{
  "crop_scale_min": 1,
  "grad_clip": 5.0,
  "steps": 23600,
  "final_lr_fraction": 0
}
Rows from block 2, named by matrix and row number. Rows with one number belong to one channel. Each number is 500 + 40 x the weight over the matrix's rms, rounded and kept within 0 to 999. All counts start at 0. Numbers have three digits each.
# convs0: first 3x3 conv (model.enc.2.0.convs.0.weight, 256x256x3x3), inputs 150-159, a 3x3 kernel for each
# convs1: second 3x3 conv (model.enc.2.0.convs.1.weight, 256x256x3x3, transposed), outputs 150-159, a 3x3 kernel for each
convs0.148:492517495559504516472479536492539461556449450458497479490477498506504473441480509469525522517482469421503516459490470468464491525512484486511508453516580467561495512479478558456556508522472533478472480460483511508461472564504549626541478449515508484509493532500536536538
convs1.148:519448513513501508467541508454498413423493469531494517527469512512496480447542515537503551483541522518503568539548555534543539552466571531533509456477558486531527502503466470502504449512452504434543476504514511482520514538586554627527636549548538476510509516499522516512
convs0.149:467529475552455427528495509529516537513493494425529448450607399559451525464561483496530507488423506514509538526495449466511522492496479467530556512391575515491509411491500472504513529481564466584499496472534572437556469560456620567505492532461521500558499496534499504515
convs1.149:462534562521552458533466532497524499542491526527551539481505521524545505524440494537521482499568542556495497466464562413514470467433460489568459536495530492504438463447504588528525485497523496514485491469477506492534467497508545533458597472553566489466430493454552514504
convs0.150:526513507516496481446520482485374442465430490499529468501465458473457478460508471473506492467490511440489413541519477505536482469518496579515553488487509491442457502543529495475465526510599501437435492458437476488534475431386461447558455476603484495404456471483465486491
convs1.150:571499527466534509533504459602470507493473553525503495554478520476518495526486491537428457480507534462467516541427488555442488528456465474515507463437518494494466463481467502562519471495465489480493509542605545540547287409475443508416518391465498429519489536511498594531
convs0.151:471502494496484461515536429454542444532550468445515530512491543575580513489515498510506524546600470545533422515468468504494451502464414494565508563542487531449443505504514480551559514451467503440533523471486504503479484517620433451492514577528573558521515441464455537500
convs1.151:506509530576440499526495509470521577586534507527447431577484513456462506483484537545474478540485491482476462481506482535511476501509487497529488518444499551472464482446489461449516474487493533497517554521517559547509490496593633506476542572603483470543533499465467531551
convs0.152:510497466533494506508486469474513521437579494462504437479508502503418534478524467506485493543458496499468477418521586478475499444499446505500488520449490477461576422565508447550507515481533494459538493515481510520480425467529563490501503493463491521469476469513460526477
convs1.152:475506497510476506569489492482433527516451485556529519474485480507544526551484514566540489542503506509471461560526515508518494460475526493508500510446523458506431513441537494545471465474486444505472498555504510530531533472505464504463535485531430470412470504499548526532
convs0.153:482462486482513484485528473458444528512528529525529490485440446492524560496486453519442469481510516484517507440510536507619507495467456439491468525456530518531458502588510491480439512483449498510463495547498438456531513517547461449479491459474516531503492501486437465487
convs1.153:511462488583526513571491520507502559608533535529528461548513514443510490524493448517552518486474512515511450514480520482444533382524447473496498498520493535504514516501494460500510489429499519536560602502489567516503498441502497465425584482453461489505487508447454541530
convs0.154:495439508488536517498506528462516439559547543494506476477501519495518437453514495506496503541554470472501498482479501515491533523453508487520497537525487513493518544454578425556568478472450478520539464500476522541453447521515501500483504498431459529475500527488541550433
convs1.154:494528479519528484496525518540524551463453460576477535478458489545504507496476515513490428474472436469494476540472535475498516487476540483525522510487484524494523479486520459442493511497472567455484554551523562506469519513452554505433523543545557474506531468517444529523
convs0.155:562479499485540524481492519516614498517559511589466457516509512433550527548502523534512507466517528522506500406483530531458529536474481506529514504522514555511469483493495410461538375552555529483507549465481565473487576588571454463475527494487520475523580520501530516501
convs1.155:520557496524537516481501500530512476487480512538486557501525542464515521469456495489498429534498503467507440484457505402536497410547487471533473504507527518516514471473463463502502484473512489488451538438506528499508551514498523473582478461493447547535506541533519491481
convs0.156:533480466548496538508494498427521480496497519458496463535518464542469508506474501511479512520487482511498500563458492504521438462501493533439517501451505562512522477487469572515510459497475497496522506495483493515518489512481461466457486515477521443512468470488482553530
convs1.156:512529509499526501477488512511491454502449525478498482513519502466499472508538514454491491504519425505552519477453462531491526485463451499486474520526489480474518466515521498485524512504516570511560517501484540484474478458427511438504512470498468486518552503491483504507
convs0.157:460520520499534474468460519444533534531587493506490497428476493467459449447534496473479534517502509502452537522441459583627512626516484474480515469469495555482481494527453506474485467540501468485484517473493483498499515446535522504472433495481500493423428429482465496442
convs1.157:503561505542494526518466512618559535578537467484580490480490512545525540539481564510509472477528523515415481523471444508438449515464414456540452523529548529497506502481525551510528475487463528520533490469532523564528460442497419406408402411402519486445428470474526537538
convs0.158:504491539499440514505458508565578537489488450507532456562463540500484531493491481551517559488440479526510493495436457524538529490493578540523500512505521530496466445428447513573606490449487460469507502480487495536531537543538442446470464536457512514550475496486530484531
convs1.158:506512462520525528489470503457489486481466477482454511516554476535512465500466435502477493477483437491499505433534450440478518462443511505510457488497517481519513462525489472528490501499464480520520466477503448408468514491531525548512451542457507444498512546510502551521
convs0.159:476499558526469455522517518541524483501508490443494497462462533499509519497505525468470551461478498473490504495528449480432519470439497555551504413498401468500590544502520543522431486524529484547513460501587491513499465513485513471417456521483473506486522491518486521525
convs1.159:553499557514500472441531522480534584532515510584512502506512574491452473502514510529447544553515506525552513521482485454561509509458501533460577504424524498494495474513551509521510462530498517542534516420496567487479462454467469483515442462526450494506515494500515473523
convs0.160:480508489490468482488487481516503529513504488455519541453495463551514506513470515480473470607526511488456484424490575543526466563503551467541473554505465462468533519517499497491453515513465525479511493514520520477561531467461550487457539499533507468503469507542496523510
convs1.160:471490529469520471519482540515541472510557492518491539502536527544519513530533501517520482568478465534573519470521455504492455491507481537538521499517428519521488497473508482520534511499535480473486514504490438509483464510425433539453466464499472486496497483517490502482
convs0.161:495483569517526479478488511539445537480564490509565514528530511550512503459484487539446503537494539457527519515529532440485516569504528559524481476474486488544482486490481461490497503513508558475503496538482451541464468506438534515512509561484520484502509552467468490500
convs1.161:516488473488494470490557524507484495528388563438493525534567488509486465466503518474516483512460469479500521530472512599521568498521493434505526501513472506433518480471468460541529520506556511526462543451464490452444580519544425465453533524527522524510515439504523476429
convs0.162:518461550490478519469520487455513556524509456496534546574473492554489554425537442520436510519433526469564491535538554455531468471511455503505484475493497507566486475498479529439550561439546488500505506510472428525460467485489453469411456535452470499578517475486458494452
convs1.162:468498466530527518468511499444511504485505525498490526544500495511500491489486492536447478520474429476520435588480460543529508528545420492494531465474529493489497455518491485520510457521522502486482535483477445497479575524480474422411403509430502490530540483497462487480
convs0.163:489446507492518467463497457545541500565485468421441495457480538422521486531461442439455494475537493498444491459481451493484502469465443479530524486507503490509510529442504516485466487574490510494507499497499476481526504484575499497495491523490518540461484467524532470503
convs1.163:487460504501520535506504502484491521459518476549551546525512499553485525479469501572494535517476503471511507503510444436485517464489486517492499480496502480501505497477515544485477484507523485535522498456512523502411520522453484501515499475504467559493534505489495488539
convs0.164:524493506533550487481489546546467537520514531530495454525462526512516527513424525493503503486498519514488497482464472487389442519458451454485463428419445518514478475495513521461513458487440530506428482552463454490481403470403406401420430412488497490519558491473510591536
convs1.164:520479466389564540489449570467549430461495559566515541481504563466537475459546496464493470592589487552549456403429485425546462518435519554525495530575477548475489513548487448582532511470487507481530359493531485528513444402436452377493432514528535490545553502489483545465
convs0.165:491457519537505513481525524524491506475473438480506453483429555425506502534517504432491497557439580536494505437460440473518458521548577474528461504416499556524490483526485513487575488468495468502443497498500487495483551492520413500443490477468464523458512521498483487540
convs1.165:445544497471475562508552499504501491506497526494471437513470501481435541455523533569513483528504488492504543480478499454509481465438498508488533509532492512513482483494473487496527507527480520517553384526452541493537512559457547472492504529528513474481470497413479520489
convs0.166:494535525550446532562540486474428507543526494509554491496539556532445502476519496461494516511481527560528520523492513422456428490538524574483524466491557561530615547563469483523444494546585485498481483500543472457492441496436532444506427552471416507549493424548509447459
convs1.166:534509480496457528522467472502528530556372493397490521525502578549480532473475479445503468501452493443471469506483448527589493563445498443489477500494490430521495487501496469481489545497491471499473565493504472495540547515498470545501543495533504520536501522523475477467
convs0.167:435521505490525545467508489568467510479423531525491576519511486458535532489447489535496512505522556428432537477515523552450520470420551461520526461505488506521486465434542515456521499559459530476469506562460516534541418628494449512523493472583496452528469498478514468498
convs1.167:550487496494478503481535460456491496496595576559658578521478517509479502484525482540533508509562533545620568451419434482467466429432486506530500481533497484467540480536481463568511505493504447478505490411530453454479400462414459420519514448540488532543513468425440493432
convs0.168:515489475464520504518517524529522516441566465443511484486503535481486469533547475505489548487371551458552483466548473549555403483531488485502593513436493556599416446482509528497523502494488517490527490461495547529518600405549565468438494493473511503492535502520477474548
convs1.168:509530513497552516498516513477521467470481551584464454499521528504499479464497501448435484526583505487551592452428559446485452437475523464430501536486439519553503499474487485503492498509483523470529494557543523490510490476529509551495519516587524474459505453515524542434
convs0.169:505466470594510507528501510520514510618550517493445464563522508506457503510491470535531533584540545520511453522479466441462460508493548495559499561559470527487467487452451487569560488522486540464514509491499503474485534516509494451535484524480484517471503471524503483504
convs1.169:496478498527517519500504494481523521471473466456515487487483496555515529518477462532490454482478434472496474506490469595498520421481435466500490537479494535496497484497520488471470490515463518431453524523518480453459450485464496537454468512587576440494517526498500493561
convs0.170:519503511532530506474469506464518493535494455468500509500466501438533535494570559530474473461557531489537542461457534527483469471507544518451518427532530501540531495518492513471532493496509488464539494525518545490469445533527393501448468518429480421538504534536501486493
convs1.170:505532545486496497467509513475497452496543441543494519515511489515488518529572488534479542515479515569529505462528424512505431472499470503483549519486502500519473503511467537519554496510505516560482495504489489528501494503458512549449465570595521534489510529472502583512
convs0.171:519471508495434516500531505447438506490474516516499431469491508540436500531598505468494508511488477505545443529452503547538526524553484534506500523515515531543463533551508515523538494446519524475467450439492474480491535521468577556514520517506479458490498451521511543471
convs1.171:550540541505512449524486515519521502489508557482483436484488485503534485483494536521489497535514476470469499517438517484503546504437550504446481520490522463530499514540474457431449514521506514512519536503489507539475536534469527542514570498535476442507533518476448514521
convs0.172:512421480473485517558439528532507466583524522551527459573462488543495518581493476546473492516533469577493471545430469532481539553504555554523481565523529591496523480490529476494489462553521473529512503520507501439468488550470552476482547517498518512497513492453502478483
convs1.172:504513501477517497497525501476449465473515465445503508449513503480481498523458524476580446507537509451501498503549525465506558504502515423482495502478522484514514510456551492483514521504505519545498495472516457432475506494470508521425476402472547518472504485503517444462
convs0.173:487550533498510479516437513573480496506572570425469445509516494486490482542472522507533534498515527510443509540470531481481461568492492506568533508498505547487538460551459446406510528513531459509495474487503500511490625529465530495522543454481516518534485538519486507505
convs1.173:516495483489460500518480521549479464457480488520494450516512548505485512457475495490566521552450480533486457477420494561479533504450479467521492528534478525509504497500486443492490518512564500477425525468520498429459505609526550543571504517458463468445504484547507479473
convs0.174:537471500495517468499523482463460452529514512497488496536455529479493504476535494490473428520499468483548470512423462547451517525503528541512485514455481523561550449562589429506518515517503485470475545452429496498488506426522552527460473485533506517475476481500514502474
convs1.174:529522499554550503524498453449577509599550466480488468529512537500538470457479504515507501501530509470514513481496569460524450569488466490526504526525488505472498451497470464457523443482508505524509500533560490545492586473486435496494485476499475479540501478529537507482
convs0.175:492486487504471528519518507496472428516498546447483522484495479522469526502472526490467515485543465494472493469541481453536540450558560530493506519517507497516543562481497510533479525477470488519483482434453477498533467476482494524563508482510484511475493428507491448523
convs1.175:495482524508534432457477553516497467513524443427475495483481513464510476525540487471534499522464479535503475493490561498445512485416483406512514559523525468529499504442531456502493525464483529497543503431513534489496482551509533555546494516517508482460441471520515556502
convs0.176:528537452516524512492490481499444565463528511504495479577557476525468566476487450540559488502404570491528480444543512500581502446448493509464542494406541558512526553513442577516357433516547440505517491473458570526504468559492512522510454502513448506508448481486540502456
convs1.176:538497471466512553497514459567560546495535524549544574508496512456476510528499506456483514465459460460473458465551508540508505533477503551492541487521526463488562510450468480485465503493434478574514483455528489541459502533535586547526533593544486548477537507494463505492
convs0.177:493505475512457561499488507476462490556519450503532482466444501555458535499520489511402511457512525492513512520480390542447558488458505510399526541493495503490479482603476488508511484448567543498534603464517505554445508469429457525475503512503489387485584513505549539462
convs1.177:518509545444500491496522492500485479467537476493560440460515527537496494454489485479471509425442444443514466509489514398467435448490444485496490475518525450530495499502526475468516488501522518510549519563505478582512522483461518453484518492489473433518591536530458507553
convs0.178:471470491498493466495494486560515505545522486488463538460472492418501542511570472469460447450536501503551492513532440490422523483421386494452452465441474473493574526497454482526480495495486448451539546546491536502487566393418460449452516533414465568504549529493554491514
convs1.178:518545564486500517519477508435522640543481476513568520557437557516530557513483479485452524455511510514458454520450479432529496513515529492482570534485526548525518536469528533476513510550503493465511481467510486492543510432502514471484411459546519490473516493489542504518
convs0.179:504448584496506494517505496462526465431552451555524501463518632465503460494521481487504577507501542482533455514482532435472522416510513446519501519502408481516421495454478565426454526516496478478461567468485532450478450447562478455513464496565477505512477482557493417521
convs1.179:499504479469482551492519490506446479512488480570523501473543504520468532443502483584495533504497496480462490502543418424517467450382469510481536531464494493493530471496545485480556458500486498490518544510576472536444518442492477469456532509484459535469521545501502450485
convs0.180:493485568474428490556501504519472536534494454495559507502473501482511496527533540556485537455496452523453514501491528440449508520471502562515485431501486531511554516530451488482487522475513510480476490516489512480507453499520630489441497490410479570510499541499476480529
convs1.180:486512497522434519514453502449496620546468504509492529490518521533435513491493511485499498488471539509448513500469446455512516495461480468478523496536494523505515493500495496474493523455487511432447528488499482505489501549524541538500429489491515550463522504470494471496
convs0.181:483418536508498473503437484598499480411508561487516452467507535496438466471528471486488564471513465452492464570486529529524572472555528478529532473514520528545527488476558496559433485525447462466472518536499464470482542440509535433533476521452501508431475538540501449445
convs1.181:496512546489495465469523473512539466457515520558515495486495512536541511458486487563521512517460549500531481566614483528561577520521510518502520484530528492512489515440530516520468445499468510566510486496464516509495534476489511570482513461536447519503446474538534576532
convs0.182:446490458503522455518499504525504480539502483487585484435457425521466490474469438510472455476506469506489513496467516499489459471537432496484543483470512436460493567524503541530488587543540436510492490521499498470457479411481512556459573634508442455489486474457483530453
convs1.182:528489473504513499498468479508561568553466459556504467456486496474531512513424505533512509493489538515468482548563491516404489497483535520543493507446502473481528535483466502527459451487505435542492546500493503517514513471425480535424523411511461467470484501541564525485
convs0.183:487518472465460513456487480483463532503509452446497521473475455490496482494465451471503550477511448475458480506508537490607500491575505456501503460484467491468490518500505520481469498503466448508471550476492519500489516393515465412500434460467486548454518503476503485501
convs1.183:508497526525484531485473477458460518578502502551508504541500525506485495497479489585490492538479490515433502435497467514431480521477543508484449516464514523486479522514508509511503503524477479532501475465475460492463352411447415374443405455459478481465448473492498449534
convs0.184:529484483492503487501550537464447460558498484535472472504522533531514523484530501504534518505474514431500442498508474541504496506484500545546492543466510550487521498484499524508471464514495486508502522488495562439516532520449477516528544497551465489528505510510541486500
convs1.184:495517483520487458536535480500489449457430457490544544513491509544512488536485511496512505454488498450456512594614458579557442487583519469510494464504470516500558461496530498477474526513504462445434527511512497524504451603380549502436454344429486446422538512520473519523
convs0.185:475507499538509509514493545471418387559554472527585493512421484498575484497482479531376498522528487632577554527598470499468478458483531503518503486479473603555486502575467522476544624414435510428469505552479475487459518442520514538596408459457479543469490509524502514422
convs1.185:466519507512551479475476568527444524554448503484451497479516542521460550510485523430468494495471539491520517518480560552529553501521490415527498526469488521534443506489467513519526452476540534502528444501493559528556487502520586525415486505478492488513487462472539512458
convs0.186:493498512494548504481499484531556536483472423561536508523463530528485494541467468538523494498472478480526489445525478598554529448478491522529480473500559477532494500468499530487555501485520459490482530460512441455395542477497509474466529483422445556479490534472512443463
convs1.186:538490476466491506448532463463474498483467500534500518531495515506492488519529470572497467549470503513499464554559577485488480549510568544517532462456528480484483485480500492524480462506425503486504543494460495537500527474464491514533566497506471457457469532528486485555
convs0.187:553478539480505557497536496508451403589491530448527449476515467504512491508499473481457522537539499474520427553430560450497557458537536470491518455520483479504491615550532397448478461553503467448516484507547498500470434471502522546531468495490456528488468459491507504469
convs1.187:512539531562471512526500529478509534510564433554458501520552521532422519490470483550512465518428514472523534487462486542553498515523446479521527501504466479539499519504458482459479523516484519529480543503543477534546535449547491504467511491481516553535495540501495521457
convs0.188:466525523503429489562494480559425505517488532431449473512474542541462441511520452553508494521437471475522418515542533536471525490514503594451512513427449492513445498547494479505421580490456495449532488475493460480517486471578622459504416537471473468514473424493482501508
convs1.188:506480496453520501503498517484474568499531449510535411502541529456528509534476429497525507527561492452520452574447477553564489451500522518491553505492442507501451529520407499512513532439501511524486526466487496497514543513483508508447481535438535513524528528447463539475
convs0.189:564441534502478528479512528551537477502527555436494463506484502551529468456491504507470498567549478454504528542409529438397519477506462483460491528548486471488511481523564469449553507522478527524464503460513522474465565520442501428442456526407499543436509503497466492504
convs1.189:495545561518545479478543481517506477465481531514468496516531503504522495495490535503468527509457449519526511517470454452510521438452479452535506530491480538515538501515527484509545495501527511489463525480456470502445504524440447510438468506445484484506537502475473521505
convs0.190:453475508495499501476498501482394500480467522466510471521437466482487507464489436474437486474496522469509510472539542508453509474520480432483505481502534464525546490479542527542455531501539455482462499455490444509478464521455463540513483490451482486444478477502451495505
convs1.190:530432533439476476523534521445461507470523485489532490521460529434482538501489445517496519481513547493493487492554546499491522463488550499514506488473536456483531509475487525522504452479444469472503520498509515463501508443514481544493556467489451468455510517531526491522
convs0.191:493460518516499518517472498457486430491527472530546503447499503533499500512533481446495512485443516520469525532532545521560578477540521492504501534484522495498511535473552471496521499490482538446472494514502541538523479510441485535468565597495569468490487508501473524492
convs1.191:451464528517549480469506526503431495516451489473437455454533487481519490504466540501492464527486470520493547509522548551546524516534494507494472490518434505506500488487473464471506507486514512495532508498483501470479499453512488517486513503454536493501473502463497482505
convs0.192:520511454484532538518475496519531530497559439458481480467508436487526514527420475444486500481468508462494509493563506479502438532480496414547510452458468517510507476487525483460485548469509508510527500499464451447412458557421469514517422437424482522449489458497479561452
convs1.192:536498492505539504561476466480481546439606556544539512538504529495514525524487477479535461529563549498558592480456507449495568462544460461518511497508522492495516503528465536547461511526512420420529489453559503492558531482482398405499392395500487468483524474453470511515
convs0.193:482502532494485471476541505520472473473435516503495459488416538507461453515498512522463520498449478452481510518533495502548511496514471483486516511474488498496541491539539520564524532470588492446421445455455524488510515467488512491466517469447494470409476441460499461489
convs1.193:481485502501479558535550496449486512462444490486506513491474523474511548509495493473475497533524498537491464485530510531505534479519534485462532497472512495459496480480488551486533461481454472488465472563520514508551529499470483533500549526457505507433463519521506495588
convs0.194:495457557459521522507512429598520493532538409443461512512466578470525481496516426512435638480527555446511435479514474534558473446517429501450477523521559487461499486531435619420573449534527449491508488494419560503494544447515469482407466516491448557538470495441553487486
convs1.194:501525513496441526468496478519516532504457513514437487461506531563433520439490476487494530430457483478452464520480472543541543496588498505483517440512504522519552478510444483438461507467452515485492409493550499510490566546413600473457390521513576541485544506507499481509
convs0.195:534433524573495594571474492507519532580591569487458466563451534498471485520531485528467552561521504501486487540465500503489538550554519529481521565548509525551568462472403515558508512539507491505507489474522492542552470551537534431451505490496541473465545446522481508516
convs1.195:465509486521455480528498455473513540494444480474504489543516512543517525490469444524510485470472476478517499513524490496557463531550526505475521489457522507526484474497529463460495469528483514427479481462489471487505501456559467562502426511468526501458543522540495511551
convs0.196:456503510510456494490455508506483565477518494495481547425516566521481499493466495410563546507474520504475484503466531555549519502482531478494518530496541479497514448562447547582411448496486554444479525495449459520518571516570516536589571519523550444524439492515481534532
convs1.196:551508522467478520475505472495545535545498554457487442506476508442457504569495489470491477467473469487484478504511540553415440441531460537502500474487566454521525522481497495466478530479510478491506501439490480520477490475446501516496443524483475497473495494516458508457
convs0.197:485425517515442557504449510577491545451484488557414598475472513534540485494474493453563578579447512489465420489461482559510488425468519481517501511466558519534444493501449477444520531531473484504451491470421467573509517481436531489483548421468491449496595524442460476508
convs1.197:491553410507524535498489505460591498469446501540536467512525511538520519466556498550534542398535473553560589544622572529561501515599573472482512497524492472479470468505480516501548468470474567487503514463496586577572505465478433434491540530475493564548535513507479558502
convs0.198:442497510522535541538504506481544492520482542467457468462482515481573533505490527490515527520522557491483530437460559507492473473533470476531545470510516515480499488517498491449482557518495514487505431522510468548456549529538466446506472480536469531517523522518440505457
convs1.198:535500529512493492483537483556479564429535505437423495518499487515491489510548543570483499486443505515513524477458446598547480522507542472487497491506528480506544510490459499526475509505491512486486508448495450454553469480500418532483436475505468558509492483498517482510
convs0.199:477493486528450518515489484481521447515492466509595499485468479521546453533497481490504488536502489511460488463525517591482516475466458500462462585515467529489515477534530437475534462494545434494487515501485562466509507469473490542454594517487471494440538487472549519486
convs1.199:519481524513520514474520520517514469526586458513530507573504517470484509517495492501540469448421566515547457428485522496447388495483506497519461478464488511527509469432505472535502486515504543483526479486494535525540487440382477531518463405532554464478481482505507485520
convs0.200:512531487495523480524492510540557455520434606466506518514523438476522484490530472484563504470486483517515469523552514468499541490528457549518520440511512474477501477459492458505467494554504505539506504500519505483475477548525525488540511505515540506524472536500487493484
convs1.200:548504516497485522476519483518463532440535484446500518527506489510484474505515549553545507500497517465506508456526426512517508504466462546447535475522516462481508517485501472544498481484468562554505437481465488495508421548495439483477472544577480573542510427538504451522
convs0.201:504530541578481485510477501433513488493459545533537509468429536473549518460479468496453507437547497441463459487448519509525465496512531499465489526461497471472439503518454454483448470458531507542497548436565506465529544575493460556554517458428479513509504531548509484486
convs1.201:494520462516516559484539511559501501546471493489484487594528442506445528546543518512519583504483534515519517428543488534483488439451428526486507549428494448478503507487471517530601491507494538480461503451461523505444509429446433399442504480526453519488517486449515519470
convs0.202:470399538531483552512488526506547490546470583474495509502463542515530556481472479468460507553553562479458559550513491545478537468471489468543471467493486509519521560426523480400490577462489503454517465564519472477466441488472561538513467505451447532578434479498514494470
convs1.202:522549502539528466505515527476507565474530464534550571513479501459504461563515541526468472501437471490495537522482431474530569513470503483523462530440488542500535484505410499518457534494487521501514594471506515553571509479501564519451560520490479487513481487532475502530
convs0.203:498511501476538569516491471570536548498505507542514548488477504559537484538457475483518529523538507519445484496481560503471481563526526500502538540505487473479505495497459462478467491506488547504564489470553496458520490531536527522517516470504478501496479525623506464512
convs1.203:454476483497528534506481521436515532436483473464562549533496502495482447501469515512562529507471480540543541508538475443548503419506480484513531504479462501542534492438517505485507523475530512472478474458484405403481502550520470463489470439498506522506522440497515488487
convs0.204:489503536493444494513501558590446466515527490570501519480496491529519495466500523481554503534496501439480553540503511514508523469483490433467441504541506612508536525573492479468449494519491447499543606545512589488480452378426420507509618610489425481498484615531527485565
convs1.204:478518499463490466471486497471392438405471444523540518464530526510498520517448518455472474509502473449517494480510518499596459497553437446507487464449462510514509492504554551529526504493480504483489486460531457534510538374375381472473497518489533529505514496509504499487
convs0.205:533536502532509438440552493511453535490510493503495489532467526530513418429560520499464500547490402440534499497531498442479474483520513543503499486490492474498521520510491475490501511511469487513476499517464455494505519533570533537487512573482483547482468492511487442472
convs1.205:541491483512529510508527486524495518490492501473465510523495530501523459505520484523489551511530487520529496515435444495473461532454463457491542517507501507482452461535490459489474500514454491470499496550462504495500526503548561549512489555576509461539545477488499519488
convs0.206:460465483491482498499487509574551490556429432456496570497445540496610478521443447550499463431505526414454550453507484534431510439417460547476466467482554429503471526544471454461510584497431469559427500493486571497492608479535561458503472475574460503491455554509468516597
convs1.206:557583482547423499485542512522450451482497476514465531537516539493530495518492541616501556526562529569429506549514494507518523526461521526551538469455566487486514481530466539531598427560458540480481548519536500488478472576467470506459482451488463488487446566490545500545
convs0.207:484540498528517503545482481438521557505517465486532503513525516557489448504496454488497525473460470505518476471501481512544514532411470492481477487484439533429578494484419507506508462489517489492552523426441451447549423472379465520448485529425462459479469527505456522499
convs1.207:502563481497517512469521490469512553484611551607580550527508472488476504533486543506523497460495558545537476518512441563415451498482553501527496509546484455519491508484465503554536501502477450508504552499452511566580422474481463493505509445496534477499557512456558536522
convs0.208:475493484496466492515525522409474533574522519492485448446532480524490461492440527452549489491467487554513490494499562479552483543489479438540501498502492487469501508481475466409529528582524501518556538500474557464478483473492442535571592432521464497519523575532510576488
convs1.208:496514494532509479438503514559514483520417452527466524522537511542560494441429521581492495491458517506473487498460492465487433483436539564586477485438508457477526489479476496519501441503498531466479505530547454509524501564405478505579466569531478439475548529491516492592
convs0.209:490514441478498564483478532496461546482548440494464534581500498494441587496496509594538537509485561474473481520563413495473431492514459515472496517469534517505499483528461537492431501491503475500492524480494503494543473533453433521445589497563499491515538520497454541564
convs1.209:548491538463472453526450462544560512523547526501476506505486587492565506447496474407539524509526479508499522481482518464464492541520483508544494501538535492476481500511496467428484503497521506496452488492497526483503441485529517486578484471561516466491495514569477508466
convs0.210:439502508550541492515461520652588506510398465523548460515477486484443536537550505525521468488442531555510471436503487601510486496529504562487505538451510498515481464476471497496501442452597488501465503463531514526454468634598461451475514466456539469502505549554508497454
convs1.210:528510463477496520506457485539515524522499482510522469499494512486533509460490520468533494475457458484491489456453541504524508527458535517511489520506485503508485472467489457478501501511519526470502460421506551466500529493495521442528431453519549491500515497502531492519
convs0.211:505521498482518470475493496529478449447507461440503480451490467496485487480544451549510444448520456477469481496568486498565514466463446537508485483513469467478446489488503507515453498530482445504499521483490468474482540518433475468476463532467486499458458495506455479464
convs1.211:501482569511490503522515518523487504517455507536525468500469531498475577499496459563476536572462512553498458539463461492539434420451442431461543497479501504491484467505524461543494458466476486544545480523512501489475464434543486474528481483457478525507428486562517518494
convs0.212:438475473507590441453438498500507530478475446484439589508422435478551424506501544492524478527506462412513504438526487451449513505417518495506486517460541461541429464527491598473492515546454448488459486518493469481520518504504500496456434459472509459484478487473471482528
convs1.212:519512456441473496486570463422481489447433460550524606527466491489579471479564522594537487523535478502463491475467602585549504457456554553482462457520487498511514502482491492530514463484451482509460516545466536484479501466496481518543507557472465420496477516518506480591
convs0.213:483441492484551540479465508502608504465460523480543483474481450464531533493478473446473531459464567464468528480454531478492577500441492492503555490507514492506494515453454496527492497483474447552520501524451472508486492498458463513406476467584454466577477515508457507498
convs1.213:496501528513516497501523478451509562469505506537486520474480506514493504508533478502486537462454503471508511513451483507501512427516509504488483442507494531541539486505439502514479529498485514494518491478490497524518488520457567500458533558505490503515520526448482523508
convs0.214:506504546509482524522512517464507543537538477565481468501554512527457530514502478487502494504465514538526530523544504607595544524526526489493478480459452538525469482507497541490529488519542457493474476504481504487482495468451539398438563483480471487486476489435505493461
convs1.214:523504481479488530449512502478460477495488538520479523528467520550566515456450481572457463452537464568467496495566492598600444494510588514526516450526516512503444488454496530546528510507483536525512517541486449501433485434435433411458416413406555497508480485488455565533
convs0.215:499474458434499497440486513563496546484509507503522479447600521445499497464536475453511520461496431428557521486565470425536529453419565474467545510449497501550506562459517515448502544510449420548532443455536523459504460532511437514513484482470450463555476454535486508491
convs1.215:552495515448487505525475525492545476483398468532529536528385557533552450447516497597481567575542446478482519513509522500579483457516507485500535493511491511487497463458519490554521454475509498477507470487529515473481451427524403549425454406466416450469458501535522541499
convs0.216:480483491480517468492482507528431495456510478511497505471452440462499474503513478430487484474521481519470477485505522511542489496489506497537496513521430509519538492482497484526497480482466502473516510561508508484485444406532481461540460479513493486501511491485503513488
convs1.216:505510515488518533493469529479484520550552535505475511541533492435529497537487548571473479532453492528481475462487554453403560485439494508468477553451510513457509477518495481539495450500491504502519541416510489517486465467478468482426486518557489520516479487466504519560
convs0.217:481483518516488487494558524433474463520528492488510531478485514482521506456593544449520514506493439485565553492539538556466593541434504538473532573498424497502525557505438476502521417487422504467461487603634498498488467477439515578530482476546517450524531583629517503472
convs1.217:456493494501482504505513523421442511398460466487510540477490497477553510456483513537455504520484535512473498499499472464535489449490488506498516513508498500469464526447504454498524519497530450489495492413547436636559458557484442469499538525481499490481492376433476515547
convs0.218:484477462493560464480552515445412494532505494498478515494462495548583557531500507464403428550559494485507558473518524478556456542550500481500477549547563516540518563521455475511497518547486483436471492476536505426464493437574452523471533539536510456527492436523500486504
convs1.218:477514492523477474501501508500538497510478472499502496513556537444529488510529506535532481500509446550579544559493504525526474515541484466532508489468483511536489514471492508485508527524489513501510519493546423512501497459497561465530476452491489510515524528472445480558
convs0.219:503480508451529507529511476528469483489447467488537530549497505436491514470480449504516467453491491512487477449490521464447442534562551517533507481488506463473472523521480503484469508489483522535491479493451487511513505454494526506388478443445449487497511489496481550488
convs1.219:513488524481502531515536532527451512493460526571582551539519537516538526487482475507504498522487506482467512470557555487527465505409436547503557527439516521472473568498453483568540494531526458466491418467462499473471493447483488435492426439403496498488569488462482469511